config.toml
encoder_arch = "swin"
dataset = "rendered scenes of coloured solids on a plain floor"
crop_scale_min = 1
num_classes = 25
encoder_fused_qkv = false
encoder_qk_norm = false
encoder_layer_scale_init = 1.0
encoder_widths = [64, 128, 256]
decoder_norm = "groupnorm"
decoder_activation = "silu"
decoder_blocks_per_level = 2
decoder_block = "plain"
steps = 12000
batch_size = 128
epochs = 31.5
Rows from block 7 of the encoder of a small segmentation model, named by matrix and row number. Rows with one number belong to one neuron. Each number is 128 + 24 x the weight over its row's rms, rounded and kept within 0 to 255. All counts start at 0. Numbers have three digits each. After the name is the row's rms in percent of the matrix's.
After each neuron's rows are labels from the 100 images, of 14976, where the neuron reaches its highest value: "strongest on" is what is common among them. Only what is clearly more common there than usual is listed. The data: rendered scenes of coloured solids on a plain floor. In brackets: how many of the 100.
# fc1: MLP up (encoder.blocks.7.mlp.fc1.weight, 1024x256), inputs 0-127
# fc2: MLP down (encoder.blocks.7.mlp.fc2.weight, 256x1024, transposed), outputs 0-127

fc1.733 106:114117136160134181118096115117096155136130141111160133122145137112098119062141164133112128126109144115113175141106130120179141088158088094154102138104105158169089111119141135123109126199118090162135120115100116167115141091071140098110131117150139128144123148118125138075120113118141131115140139138160143136143116134144129096120134152134122136120123128124152117159103147181134169102139
fc2.733 108:125122146097118092100095074108085173177160141116161118164132149116135068174152115116116123130112111098142143139169135168127124102163134118179141114134109078098130132105142158155130102186064115154164107147174137149131129098136122109128085152103146099102147117094117152106104135133138125125115119079134116146157164118159120130102136138157145103116130150147122127131140106127120083124158
strongest on: jack (30)

fc1.285 106:162119153136136153162151103175109096156124135171125104082140123124094122121138191140100082121131163138149156138144082095124139099137147095129146148123102168146120137118120131114145156120126091102137118149152138164141086157142156132116148152112132141147119109153119106130154132146090120172113075122136156141113110123132175134077080165088142137146135169101117134128097125110176146152125
fc2.285 111:176147092103109078128149096164135144142090088165124135134185146152114164137138134141127109095081127152177135150132083126085134123142159121169125143129139099126154146143088116098139116121188129103116111134117078127146112143103136128121122089126099147119162112143145117177128159109106150150122119121186101112132123119133109106126134134086103122159109126128143120099087101124139131116127
strongest on: tube (37)

fc1.6 094:132121119118132160119174110100146182162101125162109118109118163128103130115107085131134131127162132115122100137120129107164127122113140115122146131162148139155128183156079122110152095126095130102108059156190119089133137151119158090137091110137116141107152118138105142178141137097099149157156107147146101132123132103145102124116102117091118122157124133118117182092141126064112124100124
fc2.6 111:097119138121163176111137108094116120157116126127177144158073108114100108091138134146149106140129137130098111157131146144164186080152128095109111172158149146151112106117146118129127122146088096140146100102121147146164147129125179092114083118147100129176125117071116176132119151101114134159097119138100155124121142115121120129120126105130125084131148111141135126161139137145100162133157
strongest on: cube frame (52)

fc1.394 103:145113105102098140171106130115153125116145114129130141139114119142129148145160165127137150140144115125080063136134191152177113129159138135109125097145162115141136134147083077153156147109151139118117134113142149150133141109116126135153098072133127119132127112085165108089129153101140187122125142141155067114124067150098144150151133105149099110122118135106112152182179127176112135089110
fc2.394 117:138136065110083102135136118091118152083088078115124174134119144151150137138143109091155178149095161124100155111109122153136099170129128153143160083145150137100187153131084146151120126116182173140095156151140108150104156156109109131131143097132127167105133148111134116151105097070152165133148164146132080131094138117092118123139114158123089106132157138129107116119141137118099093104091
strongest on: spring (85); largest object: spring (33)

fc1.359 096:129119173096122146114121150147125137124141167106144146135134115116157111121132146110118084172128187103086117137170180127141076130137122153137106080103172109116116117119160150094140179126148133142119086159115158150115086119140104135097131158105149113139109125101169093138126141144115112144106129153141125108130136093120123160103101137108169107139150136151148148116178162137133148157135
fc2.359 111:093159180101103142161088124144122114167141157144154103144091095133112108129106120116127081135144143116133114164137159129108145083118145105101159172161132154147129135130165147120137138116121095133141138128131174116146134175172181140124092170069132113153143114124123124146128116139092100107123075134078167125115154086133145144073104119123157151131117159123114129122138125114113129127137
strongest on: spring (29)

fc1.694 105:061124107127157106182116113144135102125158127125138145093131097101147121128110113149119138149123131132145158130146116125188114149124115138127140110147139104122157161137158191125127155072125136147140115131157108130104179162142123106111131149120105180113128148129119089090126125132113146124118130108126116133118107114145202147138049122122113122135140191129120120081098161113130110115130
fc2.694 120:155144151143151173126130125122120116144181142155136114121073116139114119112121102130101140081171146150125106138108111146161176091110128100106097170120129168168104122132146089137117109138101098139139108096102150124155182124138159142139135140081149151168149128143090146105091177146119129142081104113097154162131115120176149129119113126122117161192101157160126185155104069141139122097155
strongest on: tube (72); light from behind the scene (53); largest object: tube (51)

fc1.437 100:119081148133153124151182111133101143141110154123123131082141168130145131123147168126042119123115113108107099135148145095157095120144129140141143106123142114121100129148153077149128126148066139116133108159106123126116128154103116120114115124123104124129115117176120156146123126170124107117135126139131126117136102155130167160131135154076152120116168107112111150100142114133167125143150
fc2.437 106:119105126079119126113107125132173163130141154138115089125081138120134118097127127141103142084128135148156145119114086101083117131137145136184110104185164168115136138135144167118111127138155135113089135149180079098114116122078109145140155131124146114099125136172157085137106120159133106146153132105158118142131114114205116138079117115143130160113140130144127110109127159124137109136122
strongest on: bowl (40); dome (31)

fc1.468 098:109138131127156116128145100106090142133110140099122152086130134144157086132175170119100132153104148109099130122111114126191062130151106148146115081146100087106137149119128150150108157107137137144111105092127146137125155155130106165109145128125166129114117143134092160126139118107141120145092147109136135136127118127110171123139126144089139121147167146118098156150134136111122108128141
fc2.468 098:117080142136091174127137147139176119153131143102140104139073146163137152103122146166145142115149085140124167125150108117054140125115114128160147134169120190155091120127165190156108105172117115166151133171118124133120146135118155091164127153109137140151168139131135105123151137144147120137132159122146143148123162139136167131104131127161151115112135100096135134134132161104118146131122
strongest on: torus (28)

fc1.224 105:102132145126097124209120141135141092154118157117154116137060144111093099114114133138139112126128117116093100192122180129131147071138116085119076152132108159178090125132142066111113118114130083146131106118059116121138126135113154131145115121149149155145146144115203114109135150146120128148140129120105140128117102151123121106130123101150133151151090162121173110180129157138135167082136
fc2.224 109:103135119115103069154116154134174156125110111144126146133156116144114160187110130153116139110119122139108141136169147129111129137094153118178131115147138057094156139148117177142139083118136118141122144191095134120146169134124118126133132139102152125079139132132115110131122120111122152093102123096178083136130123144114143132107120086154118159137128148082121159087130139119122047126095
strongest on: bowl (41)

fc1.712 089:090149100125147086164113103140155097136147117135108132089159087123135128117127114150114142127131134153179118114128107118202098142138128134128149101131150122127154183156111173121144097081126139113119110137140101089100164128110117105130116108140085157112131136134111101083149136155124144130127130090153086168100103123159160135145090113136101126169151203118127149137126173087152126085118
fc2.712 102:153118131149137175110103116149133116147188127127124078134092133138136112099106111120117139067184132146152076122110117150133143118147114123094092136073130136134118130159147057127097127108111117129160119099126110106124121079116134139130118116105114129114149138141077160111080180164152114122129125112098128144136081117177120128137125093124104162160116141164159153144091094138136104082168
strongest on: tube (84); largest object: tube (56)

fc1.189 093:142123169105107139142105153135093134109197164119107130119109116098126122136137101182131091134144121124098102130159178129134104119117092124142117119155163133115128179116115137063138106130157111156110122121132173112141137110159122108128126141117159107153107138108164115068172138135128114086113120109136146127107119113138167111107131166135159149131116162108133141109118144150104138098127
fc2.189 103:119133167153099160124149135095093163105140167100172189156114132148152119115178128106115092104131116114094152137111173136156147075149104130131097137139112182154140100089139149126097136136121099159133121092116170136115150156153169123099111139142100118180092166109110131114108113116159102125111114135081167128115145145112127135131153142119144122106124115129127157102170093141118151122156
strongest on: cube frame (28)

fc1.139 098:124102109117169134123161124113150130136115124098140131152144124129157096118155143128138148062133126119135119135100097139156112124161087138098088083162124107125133117143148122163097197127122133162120138100157102151114137112104113133156130113162142173116167183103134150086113131099150144195138156137142124140145103168139125116151143125164102111095139111137139140168137147093112119100158
fc2.139 097:115121135139155127142067109128095147138145132120142130138123134128118099139153123129150090140116127142128117116156158134140115114124111114153167129144153084132119182108121136125129113111135113155140146159137159132137123137161129117118111162121101157133111116081106168100167131135137150082118137118139130125068124099098183103088082148096136111131155130148077133077128121111105110128162
strongest on: torus (47)

fc1.646 104:107127116103134105182111100097138111198131136126144125113150119100135122077095151141144151135128132108131133180136128128191129127111118128149119125095115152141120133168151112111104118087114129157129106133115100151144163104104133113147106128124145155128181151132117112119123167122131144121131130112146112137107127085138156142128123086134109149161155148123155118129099179156128141058119
fc2.646 123:133158139154138158130130131124136085131148121131139131143088124137123158084101128138134127105137152114162071140103125149169159109123104116060108155101140138141113091146138081123103100109111119141135120067101137086138163114151162119140096125102124126153149135128118145134098174107137115119111119112071158116131119112164117125160148119134102152176074167127157162167115099115117150081132
strongest on: tube (59); largest object: tube (36)

fc1.478 104:154119112167101173131125106129083142141194119178134111112138193136097095104131103124152142115140138157122147166125152136119131110123145102117117134117126123157130138143100106105154111112094124112113110143113122122124150119115156144112127105134136173163175121112125156122154169162118190152154088140131108127116116101086148088124091136088108137156164110150120137117106132144143152080142
fc2.478 107:151112113094127118085116096103129127115141093168115157127147111158124114138101108120140118096121158099135119154118121171134122122123147126118111132112157098115167162147102111094139126130155133116085120096122123139134155128141131181150159111098139108124135109103146089159091125069097140123164087145113109099140100085165128116114151172130095131142123136142126114165099102148094080087109
strongest on: bowl (41)

fc1.187 117:133105090143102152112149118132113166108128100144132128111137157133148135107133100127122169153154135146114105146136136129168119151123143154121154098158130105159144124146079099135145144146120160112114086123140083153130139121063119137104123080143127153113153114133122116123130138145144180120125147166144047114160096183109123103152110128092092122143093152142155111109105124154159134094115
fc2.187 112:103178106120073127152148128102078166127093107122162128102116107104130082123131191150145148172103151162129138151116160128132145126152135129127137122153087116120163127128112142164118142084118123128124105150108110126130107193102137141115100107143124108097138138108110168143134136120141142149132152141117104133109119147097109130126116109116096139124182158132103098076157137146137130123103
strongest on: jack (41); star block (28)

fc1.744 087:092121118118142124156085082129117131201113131130147119120185107098139127077123164127112152121129117132148127172163123121143124124142127132151154117088137116161128124143141084119126149124087136126159124122099128169138153097099145103102141125131170152128153119122127146097123146110120142086113126092146119111102112078130179111117112130124121138135110123128131121126105127128146130096138
fc2.744 088:169136128165113166126142125126106097156113138111115125113107095105147146090115092135124130147175180130143072126104121071175132138120095137093134132092149151148119116117128087099104082143132136131119080106130103116114110129125129113117104119135147115131125144189135135155121118142149097119123139143134143119146137111167091141165124151107119150179097171121138159154139123118158198124101
strongest on: tube (52); largest object: tube (33)

fc1.250 091:134129153167120139144154137126112156116151165111102123053130133139137103120150162120056117142132101135115136127103125068143087126124091128134159092116126118129101146120119134150107134142113129138099124152143140108099123183115118122137116128133140130120112134179139139130152085164125128102130142154138126131137129166142186153133103151091144138077152125114089160097157128140142135137139
fc2.250 093:104111165150119196089110146135145105120101172108113120143090126140204133107131107132121128134171156132128137115119105111115093151108097199112126091128141177116129118115154155132114139165115167141137134109123144142054119112143120139133157161108145118139107147160136110130112079119150082113129131128079158149148121110158109121126148123150161142147102122124137131167142132094129118140085
strongest on: bowl (43); dome (40); sphere (28)

fc1.746 105:135133164138098120135101146131121174113187164107143109150146171130147136118162123136123089125119176169148089109134165117114089109140095144137151106141147114111118137100143131138114140107124117145127122130155154086124118142153134108119106153121112120154111146137112109113142111184142106093149127117123145128085106115107148112117063117130155137141147142110122158100169114123140132145146
fc2.746 118:146110135154094170122153125172137125090158130124106099118100122125099155138089142139130110108172122158150105100119109133108145120138118106101127161150122158135084150147128108093136103127102109116154128096105135092146101125148122098130075129149098122146132089124104147090154141173113115147105121151113161131135150174150147141143113088098140092096123137149122128095102132139141153118146
strongest on: bowl (30)

fc1.59 100:135122120129140142111123071163123093139143122107122147144136104134121109136159176115112119163122198108093112137154164137130115086186118108141122124121191130133118147138142178099119163116136119144136083103096151138138088118127126149100126102116147122175133119117165138110140119156160131172091121121129142133133128130164141150147105158091127096161179180148145162176169170069150144140146
fc2.59 100:131147121085098130100161118120130110151134093146153135130135091173102116086115164136146105133117121112118091154131155125083166076145142100107114159170158159147109118145110138097126100144146100115131082126108140103158091151089168110102101080130106085151155126108116146123154152124110147150089110131105130108132169129148109123118169142136094121127122141102169170148140141086140140097158
strongest on: cube frame (66)

fc1.108 100:160124137126087190132125123155120165154144131153134065120163142135123109095112088126130118085152107137154129222109174122121123100096131125076150132135197105162154156161127124111134117154092121123104107121129119110117124142117161107126090123124113135149172124135136152155135126141095139098182090163130109134119131107131129133087125134093122173113125098133151130137112125119127143092129
fc2.108 090:126100099142115115153161134114149169123114093163120129167129162132140150148092146122156159091135142113143139158133148157141126163121154149129090121138119097132125095169130111112148165104145172107113132126130085140124143100118102149145116102147131140100153116118163090164088177123105154147162129145115084065151089124133116126158157119149099127105096106149162098107120100165125124115137
strongest on: tube (32)

fc1.635 104:142124127134100127101205141121110145127116128117138130101176140129165132114106130150148140144147107138152127139151116128147104152105134166131165088164174140130146128116126164127136147126130156119130084140173084133100114151101104099149131139115131138105144118116153126165150152109142110136141150155126082105132147141120148123132125156116129118112087110116145106058132111111144116130154
fc2.635 110:087146134084130105151134121122123125158093135134178126134119118121148124139159168162125111136097143156142160154171141120104127113138164143166130107185137136107167129115131169149144152083115123120141100169149113135116135146105135125118139140116088107114124125108125160153136168125119132156127124086121086120086113109107130138086109115113133133164172121121113120073163113093167084149117
strongest on: jack (36); cog (30)